Weights of a small contrastive image-text model.
Model: 64-pixel images, encoder arch poolformer, encoder norm layernorm, encoder moe top_k, encoder num experts 32, encoder patch size [4, 4], text encoder norm layernorm.
Training: soap at rate 0.0028, 6700 steps.
Data: trained on close-ups of made-up surfaces with and without defects, 50862 training examples, 16.9 epochs.
Rows from block 7 of the image encoder of a small contrastive image-text model, named by matrix and row number. Rows with one number within an expert belong to one neuron, the router's apart. Each number is 128 + 32 x the weight over its row's rms, rounded and kept within 0 to 255. All counts start at 0. Numbers have three digits each.
After each expert's rows are labels from the 100 images, of 14976, where the router gives the expert most weight on average: "strongest on" is what is common among them. Only what is clearly more common there than usual is listed. The data: close-ups of made-up surfaces with and without defects. In brackets: how many of the 100.
# router: router (encoder.blocks.7.mlp.router.weight, 32x320, trained with AdamW), inputs 64-127
# up: expert up (encoder.blocks.7.mlp.up, 32x160x320), inputs 64-127
# down: expert down (encoder.blocks.7.mlp.down, 32x320x160, transposed), outputs 64-127

# expert 7
router.7:109173128108048121158133153105108153118085139133079128116112171114109151100061111130132126200118117091146169154068070172116129141149168159151202098099129127179135155096145121105132142117032179
up.0:146195141178168131048122137122111126104164205119166117094136140130080138170142133158089197173122135086122121127154096154131120107092133101144100155072132122037076154148142128111095122064074114
down.0:185136120138149142123127153115076082144064130111121109159138155100117127183112188129112099138126124115140048120122100153132130171196153127109168116172092134159057130137074074109126103143105110
up.1:100142148063128152200075120184147151070115134119114137112165132126063079137158105137104147098123095189136119115178152139112122138095098073078147127183108161096105194117143115141103056108061100
down.1:159152116151098151062111114092129112113151097191176140115181085092109138108144124187075132122131164149115153142148141106161157126210098150172108131143149105085134173156186130163130103136162141
up.2:107162088118132031088110086110184147124060135181140127082101084127117115128138131172163118101114122102146119114180178156155107081112141156115157139132110157101089122144119157135138089132125112
down.2:112082134125130094194096144104148136111059115220078128106131127131130147188109124136154097150160142095117099091101131133116137137079122114129134145125137157028152072140120120175147131133235141
up.3:150133114098120196117146080168176097107150129101093121132128094024166129137192163150114105164162190151141093121110100132083129100122112110146106140119147095156142134127153119152105172142138157
down.3:116125102147136151128095108171138124117074172078153095100096190134119167085135127112111126102152121140134150101133148110096155064134184164097129144052145093100114155121137158202127122144087182
up.4:164159159121102123162209135076188112131147100156147139141126111168150135072059110159084103179108153118142148156134139095075111125157090133134139151130099117162117120147117156113195110150136081
down.4:131140146161114091123114127123172193115181151145154137089088086138123108158129148155141106135154124135136212135084147058139112126138167130108088125137163092093141148097172140146160161089134181
up.5:169140115100138169161186115216143181106136092152097125135175108103159158139207083144127084099100098114130133123102158133135112137135122137112135166133157127183059159134101128139122158125121068
down.5:090107094075170160139137119150117101149073124152131151173101157127165131139111149150104182162139148123123130161138112087153160125153146151035141080109026120113190159121112114141141100119131150
up.6:182139151120073115101099124126174075145156143072126111188178133113126085069137107105125052233131065102116196170123133142163133141100113131097152133085125152226118117131131107124153133124169141
down.6:160116126162117160105134122143101162171086130137127133159109146123113145121119120115151130134148135150149080104122094134146148097126108111130132146116172126062153109129152149179066111116109127
up.7:109115131089157086058187113129119087135163153155099168045157113163126139135119110193128141146121139148164112151118074140155084146148121116135168067116158148084124100145101130100142104126037143
down.7:124130155094073075144131120109032155127095149170115100088147150115083162123098134159137098101097080150137179106089138154089119118084094138126129075121067102121151133096132124150123144129134131
up.8:078142106127097103148146073109092132130109102064145118049103055145132128112107093127170121121129085174094115169089085168145135137145145143190100138136087080133180123147178131110118103118073137
down.8:113112129100158167059097142180139042135159131123143089134159074095133095080122174137130130137119128161142150149082122114097107126132122090141116133152111142168139083121102184137097133160189147
up.9:150152084153133145164103110148142138118120136106114100130116165158121127065141128143136177148120135133095149146135137176138111125114111104088101087088139149184160139154131124086105130156086158
down.9:114119099159134159116117155102072123085119148144172114138138160124155116140080143148152118135149165192104118103165133108138112099132148122154130147130192127138115153127085176153073116117125143
up.10:174143102080164140143110131186195146065178149110120171081175172140141143107159176146081129129137120134121111169089124118160167159149103130111072156165116103090102144151132184113126187116102101
down.10:093159074105123126103113137165114140177122065096170119136139101152159164158125121153091122158094121149092178153118146129159092156110140112063113093098059124185095127145090058130114072123157181
strongest on: bright spot (100); leather (38)

# expert 24
router.24:155132128112081129124100173107187146070108128167080087159111160086137118101080072149093130210095108073132177092087153134106106158163151112154189108138182117150164138128122086142083112109096171
up.0:150078097180151138133096141139200077110111120043177180135106132143136142132146173165088155066108096125173121067130099051076117096138113149111162150118137058164184129130164190089132121095114147
down.0:142196129077158148075123113116114149168115198117109097087108114157160098123111111080137078159141091134167116154177178106144157125138155102125180166165218186113143136123093165090132174136149165
up.1:176169120079112181143167157185095123179093130147125136224088079131109115036187136164061137135107151130080150143085123124136120136097097124120113188161103166141139175120120117095173161138152070
down.1:135094054144118088137122086193113083163154140147150069178108139137098189131125088108185134170068161114096110121130078159171154122144131125141162147148142130112123128108060121187130110116136098
up.2:109121123076127121192114153138145154109088109053151134161135129153105155116143133057144101125110135138119116114164105151136146116102143105162143120102181166079098113110134116187110056158117126
down.2:117113149167128152078156162124063141112169133133085104143127058169134104076086148105162130157152109111093135138148149107162163144162129151121143113147181139104088106107070157102108205136177145
up.3:051145102164206174175129118163094076131123123138187124097033168149131101138117105123104129096137113156095119112118167123139133122121118048161139146143103149122159100143156092143130110037043153
down.3:081128160124122091184082143076214146124138134148100128182148143115084097139131101102144158138114115097170187082145150105162158178109163147150181105122054128097068209097154114089081134093129144
up.4:136098166155150161129142109169161091122136102127148108063054114120137152103197138108123056140159110099139129121145127081165117150139143130173138138075170132117177167100095151126061116116142137
down.4:111165128131025147120148142111129104118131117119166136112118142141123072127103136157211171157214141149135177144095162139141125094124108136119164078054087105079158130085152142127116137097155109
up.5:116123137175111156119161148182124090102108128173097138170103093144120102129104159185116115141129142114122091161172114147097122127141138125110134145125116138083118168146133160172140103106150112
down.5:199101144173135126143111155098160175127128168071150088194116128123110150109112098131090120133157109077116185126115126132127137056113111154153127152152092111150143131142145086145148057096133113
up.6:100113114132113125152109093153145157189113226153138149067079105082077169131118136115155180205095100110086153133144160150127113139100118132144173146096122135068172118108082130158195142098125139
down.6:170141147195129107121156086110101150131134169106148136152149119110092150100162121136170147178137142213130062091185161124141130121100130143099153178130087133207120158117113137122140086137127115
up.7:178137115106194152108141101137107132159100094123185107100084055127165146168147122179142120141144128097117112083124161047168108133152144120122135170129163128154170138100114105102117208070167160
down.7:155119161170098134131143117038178137103156153216094108150121088088134142151118132158149194174120151118138047117091117093057177121163155148138089114127114131048111112176111136098152130140184153
up.8:109095150139174111121164189108096119094110150100172094135153103152163126115064132212078218138192111127145099139083137104150147132151074118139121161097159128044147130119150184131088079098157102
down.8:078174131152128054174196140127063153103179183112158128146163156084125129150179118090165135076120123127102189102172136155119163125134116116068184090116100147102136085100105171155098103136148137
up.9:126076098139126129076112109159131099157164130145214149122168056077122158125070149134180155149133154184116103116109128134138130179113144153122100138091080127109196081112146096116127158081113101
down.9:076172088166214097126157096137058076138126124121136139069108148074070139122159099103139201109097091124135146161122101113079114117106210128135128128144201121148087141120105090094183084129122090
up.10:110133139130140132080100144117129135102064159149147162111120106104132094185145139117131102110117130128156199114124110075122133111182123163093143148161120122180133115119166100134162103108100116
down.10:095132148191093115076124100111168081152183092095153093172160125101124118088144043106090091096128113151165116102191162128154126110140100125167150138190168162143111134136129184059144224103153079
strongest on: hole (99)

# expert 19
router.19:126115114160095116202133166087151158112104128097082105124105197127173158143115089103140139170118116084145161160107124171129108158115180173174167114109163107169147132136178107140145165108076164
up.0:137075090095135058128126125096114160094125175155143081091066181151144130153155125126085148106123130120184047141165113080150097175120073123173103144168130121109126088143120174142114143140157157
down.0:117120135181188124114181185116092146117092185041154181116137184106139118146158145129116147126163144116121161122089132148128132149133075136120128126114114148100077169120159114122160115120136120
up.1:129136108103168149116176103158117102080069113116092113110073119146162122118122158105091100118103162153089053175089144093131138169156086114106170173167146150143116114140095158110098032169099153
down.1:137175082182162074107154146057124152112105156104118116063132192137126057123161129088147085063121156097160087149160158146181117093155109125192223109188106123090118104099136100136181148093167122
up.2:113202153138147162184109105121144123099089118047113179127132136094157150128072158090081098132136144150175123128133132087108143110121130156136156096143181086091184112145128121132120120099122114
down.2:126127069151144084154148102073154093185171000161147111193129115130126084208121134144103100063066193128089165149153108136115093138105134121188139102154150108127148169149122177146143151162117136
up.3:121153128198073144161093102108108087085198155045170127129169123174151112096060070141109105146149163129155087139152203143131151124161146100113123129070096128111116108174138080138116186160108111
down.3:089134099179103073129173082112146126140068132130164124091067166093096124165105115096114112075128122145119103173160071099144097150125113057162158144116109091110080139150101176163138065117084120
up.4:150190140163196156082121109140160121141116127154158121162158064144067150146166102103141129164082064140108162109131190197148148159175148102161197136143101126089106127118081119155172068153127185
down.4:087124128167059127084075144137120138084155060148152163113163084083215122095124122119102066144108154147145080175129115096067130071071134148132114156106179110072130129144183121116151132161150110
up.5:168160124106184140078141133135128100096118094107125144135125108115151189119104117163155092087153157127091086101168117101111127150098113114142147175136045127094143119133073147162131125139126153
down.5:108144130108160159129173136183144129100149114165119102132084085112138152151123147101104130091127148164107096178111185130161118134165210109121099157133177130169163172189106119143133125158108093
up.6:136092092182146123115130144080068130113144096143085121194113173099163142111110119143145169106114104105130198109107119183095144113144144095132185062139117123108155115103162105108121189137122079
down.6:051158134119119110132148154126239107140135068191127194086093130106151121114120114086181119155116186099132119152135161097084100138170097087202161169152142127124115113132090146055136158080139149
up.7:126196119167141135206193173125111170113127161104141121168109085176101095178151133091145122135118131119137166097114152195141132118127125118109196177125076134148122089122138140173101125160128082
down.7:133131097084106131079094127078132119144111137172129168068112147112146116042181131125122147153137151091109125180103090084114090077158143177122162135133091143154113114132170134157138096091138168
up.8:107087126155157109088097183130155157125136104164105095183099104110161113097090098149105125052163109149134088090112182102105147088102088101097080112074067186118166115156120160164193204180182050
down.8:185121140171111138081134083140076157058172118163123144090107133108083134175160095136118190146116116149091082163133093091093127108126110101093097122110146123126103104161135130125126182131175101
up.9:147086118129128127059135114146192142086094130184109104129079112110167143067137110098169068168148127112088166177113115089137146158115080113129123126166071152089104110199124103156099115160086111
down.9:063161136146205091119152147169142145186120111064139105104140155115109111092056111169102133111097123137118135196153133066143142108111179167165145104169101135170125135087129108168140078069101127
up.10:087161122135084117047117203056116166125163157102101081119074122139097097084127122131162120164114068078095169076112129144092149089135092175120137172189130179139140155139113124111127165171047185
down.10:099094100087136098139183131169061120109144158154189098108158156129128133175150084132107135160165143137120086169096118094128151184129126105160108137152189156104119141103142153117154079188165114
strongest on: no defect (87); defect: none (87); stone (50); woven cloth (47)

# expert 13
router.13:125193144138118146107089074156123140121163203090136145185126115169118166128076101138131151147138062102103123098121161126136154120104144159165113170132107149181133188154083109135135190148112124
up.0:088163139137062103080082109151133139103063150111166064086198148098128096127170109095150172118145151103137105158120107158111121137159145068113143149134136162142115120163109127135109120158147108
down.0:191096127170107102144119173110131095186124096119119126081123128060126161082164157108163161050112171147105136109171158178096093120108104118159144144069103096051139163101130144141128070130111132
up.1:126083109052162099158107132109070122170119108133142118151214110130090133160166082147185157189127095158167122172114143158191130108108096148111189150215133147163103083093106096135153162166125123
down.1:167106087150178127144075045110084135131106032125142143187138183178171131100163074113076085097168071154099122109121138080170131155187146141214145150121128123079152108064088170118158135145130078
up.2:144079101144166133204128107121159077099142131165115123156099081120115060139143106168175152070109141097143171087074150093104121101127151084163173145121136153106129126149163110110114169174130226
down.2:090143094140169187127121122106152175106081119095127092119109132142138115106107145141135177114168137157125146143153146177147101129102120095136161156125121099197116141081103107114149186173081072
up.3:148203145151101098196122108123145171150094113160154156167183118141149161100111118112202127186126142084134057116128127190140145121129184121167136140110106134172119122137137131143069147123147126
down.3:088116144091174149115122147140139104058092108117137133170107151110112111147158092125049147134125117112196116150180127105108088111131161109109183118136141170082106156085140105140146129117113132
up.4:088139146166144121111109123142152119124132142145123147131110143103177108076093113106119098117124157194131139155146121091132108111127102120151139070104150133134128151141140143130111151113075128
down.4:134128123220161130097111062129147108137118185145157101073182063147150203077172072144121091147163093138173159090181132113115153105105130133093122090153125119191099173105142087131157120139162107
up.5:179149150096133168087117124130104152124148209141124100195147131082158147115090152125103157125136097125112153067137138085170129104133084140082057122152120115111151137152136124134121153202148035
down.5:067094126190193128147122156130132073117145114109178152098112118131122142111132097096109131079131086144111091113124119111183094140139116105137160117066115137153115134129126117122071077101182145
up.6:083113105081154119160110143184151151187117106158112108121093127143204136146168104181116165172121161157126098114056086185084101175109160123126103126140159122154119140159119107141106173114205141
down.6:089165109104128128110194115057173076092114156133120192218130124151098090089119096145132125147092153110097199095131116131114124113164147144139143153124132147057141174095153145119114179099140132
up.7:122173123107120118153107167089150095098131060125122157170166115164136161103167166184127169103132096132148106081103144183132151115136137107092186097136094093156128131076122097108084138159151184
down.7:124129091145095181138109076124177114139116112109150153081128170103170136113087181087111180113091132111143143149113164118164163142148131110116094109078105172086131114143106180123127075130111177
up.8:126080123138126106143112124126165126184125073073099121057119150146131071119134180074081155139156144061163093127125091140118146107103131147102125144147128126142186116139092192158209135120120151
down.8:167180111087135126036111168103114139112099108129156143152148185144122119150112103125165111137178123114119177159169095121091105116124184135126135133135132126145084148089104162082108140106209119
up.9:168138141170146190102141116093148151202112131107111163217131106149155180135085110119110144146171136174074141128114152104147159108168121160152170118135149126155111094055143176105090175125137088
down.9:183157112120126107193165126140222130135106029145132136150209093127115140150124140146071103108123119142122166157122182162056117158100160165073125129143128135223128101104151124139129083174147135
up.10:151122166161126159177141161083151057080163101128144090108122101074107135198058127114140154198188139213126067148185147161112121130139127080123133171175161105101119115094151107110070139153086163
down.10:115145099060109123119108202187160101096078166141130140109109153139119125143155174106132133123098125114146103104118145124114155133152107136130165101108138107143113148104132132103147176119070082
strongest on: brushed metal (100); crack (38)

# expert 17
router.17:169142067130153151076103132128106099125125052127095100225104078093163160120171096180127134113096194131124140125120091092113096145136140146144143084129172125155118135147130113202074163133149103
up.0:100144104131071087122159157070206133091141088167167148116109128134135143137148149142155159115106139144107153110112131112173142143077119144105139129112116159188120115122127110099183151097129142
down.0:122173112164122154140102150163146142147089134139137119162122148138136137158107147121104152104078120072117135191159126120140106098082158105116091137088176127140126163081114144086153150115063083
up.1:104128184154082105132132109143089087204145103126120166114157096141103161150171081143178123131141084149166104129122107117117184133125095116122080100127105146212148147121107132161143108166132155
down.1:181135134114103104012159154182152078097137136166126096051141135080155108149106138123115143200168110129136107121178168115115124117163137130092132129143138154083125138125091069098080035116164122
up.2:125125129119184123092180173169146094099121211145086172178140099163160156192133100123154125113147128149077117105125097107154153111162164115131160141097149154103145111110174137137107189128136159
down.2:137083142135146123044087172147144150116190164080115124129123087134185109178118117094123169081180140091138099109104116122128160128134122129156093116151152139139134089137135110128118196077125096
up.3:125126147146199144127131138127098160068127129146171124148092148092140134085065123089124108137144113123097154177171143071094128140116102124104115094143085142075160086109136067146099155138167102
down.3:109159140157112170108147141136173178139138124097120104169171085115151136108097153120121068144096130119146126091116131134149142137098147127148085156158080129166128117170121128098149123129128098
up.4:144189131129106132118150134088053068150123143123142125061170118141107114156065142068130108175140115157128142142098111142153160134136082086122108116118111114170111139154155169110071084144142096
down.4:114121130144125127096090163174208138155113191124143168084179129107108095073118155101102141161128105184146109148137101112160151100136155136162153136191124121121131138125143125089144074113156179
up.5:128105093107194146151133094157041201119105135152145132103169048190127095142152139164106137095125123087087108131157113088148118119111116131110128111148074096093119141127132107108132154144153157
down.5:061110119175163148066116105139067152188081090127177102062093142158183136068133082141195085115132100114171121145128072094141136163144110107097139132116121159151161135120120116064127123116049108
up.6:138112148175115140104149152124087131141183065151099073160128118070181109137127147154146098169147150097072131120128154133151085129123099098123138133178139059168102132127150114118127085169101169
down.6:117126105153191106129116104111143112108138200125112111123109150099086136142123102122138063099153133106171157144094167162128133130078168106179176121131187122092149150131122097097153113126137145
up.7:158098122126048127080137115179199115108118129111153115072084080117166119083110141133151063106148138195096201104145144112172183143170106127093159077092141150094126124107127182159131094084119132
down.7:130069147053139071154109150083139065100116139132136113109130100141101147089093153134058148191093134195138129115189144114164150095143089081104130129068115083183172137149116161112098088112162159
up.8:168136111154104108117150156088109121059161154114111125118066110109075139109119120133095106141108098145136162129094122101160121125113127096120179148163115109151181103112149102075125127136091112
down.8:139103167126107083161116119136105151174119123130076198174149138128094133106113151118130134173121125166120102155153117143116136114124159059127046124166119089146115074119165152089110121115085172
up.9:118082069132081159146130193136185135084118157157094124103104124094098132169149132115044133139112180131094129193131087081150122148130120144132104104081095113168133139095145170130123114113132177
down.9:141136088061145139064094082166158119127078153158095150093159095106152162115124148141068140156155125112115093138075108095100133121117170118141133155060133132088092140109118099155133150110160105
up.10:146202136059091086138154145159084125133080132138092095152131099145128120106115087179092171126142157145144110140120146163092150180122125108127143129181172105109147127149140132076082192157134116
down.10:223124162119171151118167109147144147141157160126117146128122087137152081110100092132118101145101080106124163045173175107127155116178104140132179153125141144119138140106186103094153069145104070
strongest on: wood (82); crack (63); specks (31)

# expert 22
router.22:117098117133046102173119145103072115141192115127102115147115114142094112129148123158189130152107094185145087141110099085187117125101141167161190118157057079119121127138160092144152224094150156
up.0:131129119105125104095147073137144100139131152192147156165191137112123141143102167110035206129108112091130186084161156123094147128106139091129127067112132107156143112142134135132136136088138117
down.0:119116116091178157134147119132199123144101054139126071140087121098115118102140092176171132205194136069169135135116142151112136131184168121122103125065114096072153104107105133117143119091143113
up.1:111102142118086109167125136138188118107151123131138123109155142189174156115142075150116113239152109102177039148123133080145134131118125116101179099143117081043114134123091109177145112066128100
down.1:116145180086195162150109107107170127140182187156137118115124139129155137138122147170150131117150104156122085129132141095111180152146164202169083152109170148129109155190148111104092122122126172
up.2:147129085142197112119073112138092186125113132149121141063178057106150190149165094171159117135133166103136106128152112151146118135144095150137080149119144079169145089114153125135103114162106129
down.2:134119112133076180087099074156149091112084138091150114143095154118144133156165164151102159092118079095157122155162130115135127133155100083171152083140150151081135158203142104138116197178121154
up.3:178133107189022084146144159134079101083105143144075165121199135138104157137141136121158115120147069117096115144116124099155138144095133121126145107147095100187123140103096165155129231125114153
down.3:097105107113171130130076117066185153116176159154147109154061096157091177151132124132107099116099140133156137181115079140142122132155141142159120152125106164123143128122182115106147088141101126
up.4:108153100104064117134100135176205174151124180157123167128204131132158173166126142111147084171147153135114158145095112045184102110152150156105098084119150127058132136066125106159142119124096167
down.4:183103143073124221195099121100108154084158132131157153134132091128129151129134160112064055147140096084102072135160115136066108083184133105122089092093186139123078116127155182186127092000090124
up.5:123137192091087146179169129121080175108166149190094078113158159164058155103117134139096109095130174150126170124131125123119115101099114096118177139129152076103156083144114124114082158078102106
down.5:154171123113102133147136143097148090160124161062118164105137064138183127093163144110114147142130137122144123172135178105153111104135143120202112132095151153142068145117107087097129195094061138
up.6:147120148112139078107090098147195062075170123133153103163143170143128102219148129078089082147174083096120175119092106076132116107131149164096178121109138136106142120184102115098124177138214180
down.6:095132165094111093156116164176172186118086182126100122163056182118095148127152109104139123150099145127178089074122188152164080097100106115125065108142173174105100143112092125137127182076214064
up.7:134127087144071135146125098134133150145160089129107154113075180119121171125137150140159113125199130060130166117154110138144135144130125085159167174105163146050151125099140117080150067118103127
down.7:145142102140143170091105119058156125164128165078112103076138126130117142131151103134103091077138117133137136117165184120134113165159147174114045107154145130128106146194093165186142114115124149
up.8:144161187165141097111077114067066093087086129142077117177089114127128144108105124137107086157125125148113163124102113150092122116143142172130107112139103105056093110080128110185115089170077091
down.8:127105170198205141111065108128108097121142214083059123136142179104139134175072188142094141089180116080132132080128152153113154135131118094110150115078111168105135133161110104128101097072071133
up.9:140107137115047100248159165087144102127132127140142173164093087111106094110107097132105072168124114142120138119112150117117120114115099109098160143125145124152138113066115130079066138161098152
down.9:117075127139119157140154171167151081090110185151098163163150082133140115124116119107127124124185092078138112148125085124112190185143145182148138130089205121120076180115133156155127121112099112
up.10:091135074147058145172137125101109101163141129156111170123074110150111130128140117103121133141117136095141091159123145098111166105153091135101122162125126084088088100108077117141114158102045174
down.10:155126095139173085139130086079100179154164120140116093079080073108134123118142067125088124193113131199149091091166102111078068173141111163122122116165132077139124096170111108122156109101109104
strongest on: specks (100)

# expert 3
router.3:104111134151093125217145156103143150104079122088095084145141231142145141174102090101163147181132120100146182172112111168135098147119177153166174121133187097161115156141173146140111169093078159
up.1:127101149106096144087139148100120144192151163142126171123053141102117135165122149142078106145101146181133086140112126123095152201139102110132121128090157063064141137076089126137132145166149184
down.1:112077109047145121130139171188132162151111150112104096149136133101143121162120183086064170087115122204105101160162107125161103114121123114111149103130127107122183114111069121138164111123157111
up.2:147098109089146121227154093087194099168184149145176131092143113100139106088050124125178090036156107129101141158153116157088160069105153112133188174154130060131169145099154174171141064170154088
down.2:101144104082117156116065192138098150113118148201170145148180148104156102155158154118092050196160156111148125104136108120177136139119124089122175120113134102160083133185115147138097199064113126
up.3:146163143136198106191127144148173103112140131101098177103178090084138115100072137173126076119140075131115142157173128152101102116129095187129136120121063124162109149137109159085122143171102006
down.3:077133141156188095103129129195108134149109118181159150033146069159096136112148125077126142118100111192147116099090124088149118153146142127106130107118100117183113118096132076078161125178202100
up.4:124121150143195123137142077139147123179140145216146128126132142136105102147111193148133015110134120131107126142066115086180123114099123138119140122157146088093128136147130195154143102140151178
down.4:093135162085177130079144169153110123119121144094132145127111104118133122099144126091053191135143144106115122118133154180164087130078141134110190117157121141157121076161139132116111162134110117
up.5:114111139111133168190163065170142169154151112075102149178172112130087114105096115088124138123183213095122117124121144129112119097136155140124142078158123129092102073114133121146153079120102114
down.5:103101181131099123088160088152150092122118054141114098136113121158076100150107105132151075114114121123145109110189080136086138089090178136134136144091090139141162108137078078121162176130173127
up.6:153100132139213142068163147101097173090134158156153115099103158100102155145132117140149099148130109128163176106152139096142124097111120105161154180127187115047112141159105107166084133129152142
down.6:039167117160185126094122141109132106146096116128102133113150136121126091197130122121081041155151133125053116135132127126137129078197146121118150167139112121191192140150100144099109146160133104
up.7:143100134136088134135123089125115143141125161112127113117105143108127169151144124189144118087104141106085108144120155063126104129110157136146063118122135175114147115184088206154128147107127097
down.7:069115134178107101125111151094184093093123146159119148128191120150096089123132099084107138130099136138132115141106097199129115074116169050159171141138125127191132180152138163152150071130151138
up.8:127156158197119167107118133109167108101150106143114159056070166136107092148113166146132124196110184136142137139135147087156113143137085135128110159073152191161183092131147147119109197097109140
down.8:127114091065089054154140122119151115096087167192158094084160167123169161158136103129149181129125068075116145063113129126151126153140145160182101110106105083157107144146111117135148160092081166
up.9:109143112091222178025103146148150079137155122136098112153125090116161163061107138153110143146160176128158170138107103199127158133115126158168114116116097136124091160119088080181069111065103164
down.9:053126125117130102116126118106132138134133106125122126135129153167108125186143146104129145133150153179085104089135138154130124169162133086159164108130139121137120076151159145092187091077127141
up.10:133134140140130076174187081169101096128150186095152151124077158123121132081147146124148133080131150117099139126107172157129147083141134112092106130102108106152116114121102090148132155059103122
down.10:091164102187087068143100255150142151152092115127110181130182124124117110141145135170193157148142123093176144102158095078118111117088157138152143105141119130155116153147136108086136123117109181
up.11:171141125097092145140131156125108190165100111156120088160143094120139144147134145123081076120137160124132074129136095068160110164098154130114127103139166134131165105138143113103146137161086131
down.11:161118076188100145131148199063137079091119054144131112170122164144103134094079149145147101148101097130144171176115174119157166124182111138144039162148136126121113109144130108153131134122140078
strongest on: wire mesh (90); no defect (63); defect: none (63)

# expert 4
router.4:140144125138100101221104163091139144107105122081083108132110210153128126141103091112149133174121107082165196157104103177139097130140167158159155129097153113180130135148178119126138153122077159
up.0:115094120079104089116121096172096111122091072119047117160091142101103089111123096064092107118116116129136086171148105074109145061161125110129142149144150146115157163084097163152118095109138092
down.0:139148146169194060123119142098181094091092161112105159124151194138122108124162182125144121136149127104097136155116153163105085119132084154108179092177169120165130134167140186161094167121149160
up.1:102084099134098103150183127106126114112152128110102134120072172149153142101173125105128132226109169150142140151178173117084145119092092136120135157092131095109146102153095138152173085150079128
down.1:126135111168125112052153153095149088122061161103109111147163114121150068154098136155162169096163083127105122184113144156139096184107122119180149120165169139126082107081150166140085101118170152
up.2:076115101186204155136052104130157180118104126065112150204102122141143125178157118148131145152159166107165130111131137158110097158141154150160162101092190162142051156110161090111102094159100115
down.2:128080078113039110107133143133173082159178066118141159057133148146125118085120096151132098048158100113140170150122083090121095087120087164144138109165047147135118175063112102108109117115182147
up.3:127119148139120139081134108147069110107131141211116086080118058160139140162071107122075077126115162116160095153143121083180122108125111126131141086144203131125135115113088138096158173114107106
down.3:194161100127135154141181098090101045124164060091144133125131068093144088125143141119111097082159134088057064086142138085141134178110102155031146110144136136180130084137160110143102140110120196
up.4:181122111189099138123163147131148135111135089124147129187113165160106080062139087174133121164113152161122082135143138128130161159066066117162103160116102149137183104198059129090172153156091215
down.4:129151147084093147141144160166126081121088183165137174123165123113111130163121102123102132081125153083078154097132078186093141127179109160115154118086212149145125081122162097122138080094182161
up.5:088145140100186075124114108124108126100117179083107148172175123124153124090104154158122171096123096150100122109147164183151142147143133088112125152129125127076118127172135040136143097176071092
down.5:110152133131137106069188232090131151131146093168103130145127169119135131110107140122152121112105150114069141177076093087129165107148117136067147118155156110111100152194164163110142130142084172
up.6:122145151124126131153133163130168143128144153148169125117098166145155123120159120117194071136122125111114143121115141104144079100160119146136176168101126133041074170162095119146125191155130097
down.6:107155107164173113164183211113140091176125150155129102137150117163125115116097105121125153176158178077130161100148100107111089151162146111074117150118192124169138137127164170147119116163181108
up.7:100170103162127175025137108182120145121176148124104156080118091150102137128118133113123159112147087111124100172129094114126136172193094113121109185062117150134123123140106121085084178167177179
down.7:112123082071121105067092080192101159131156135171071120124120154131161148066113142112172149129121186092138124090131125161127127152151145087104087114141104080072091124124149101087131156140071112
up.8:127148125110100100062150186118093162057088098148122045077138146129112121122125097091124093188127102121122081128144159085113138151167142128123135121120171167146167122107102129154121150092174140
down.8:112115146156124146152150106140100116163164200096136143115146139081174153145132071158186167134141136143139129121140110154158119160156113124076120105131128149147141107120092114166078115100141101
up.9:126159064155186134066143130148102164149133128112136131092145175216162120093128153176184106107149181145134108140136132141134153097108151186090099127158129151173158156129068178117121117153137124
down.9:141152174159177122143136143161169135142096216174137168116122153163121145130073125136082198077089159090167111129128108117205139088162113139164102084145107135138155168146095106140175144148101053
up.10:159116113119122109144123126099108101076109164116146181119113114151146122140106205139131121081142142171149146112114145172173136160155112163126202089136057122090150079188092127147138140136129166
down.10:155149108143176171088181127100126168159169091180141205140138118132145101065150135133116107137155154082162100183101128131106137120090166127108114132118184139088166061130169130154201183153072111
strongest on: carpet (100); no defect (95); defect: none (95)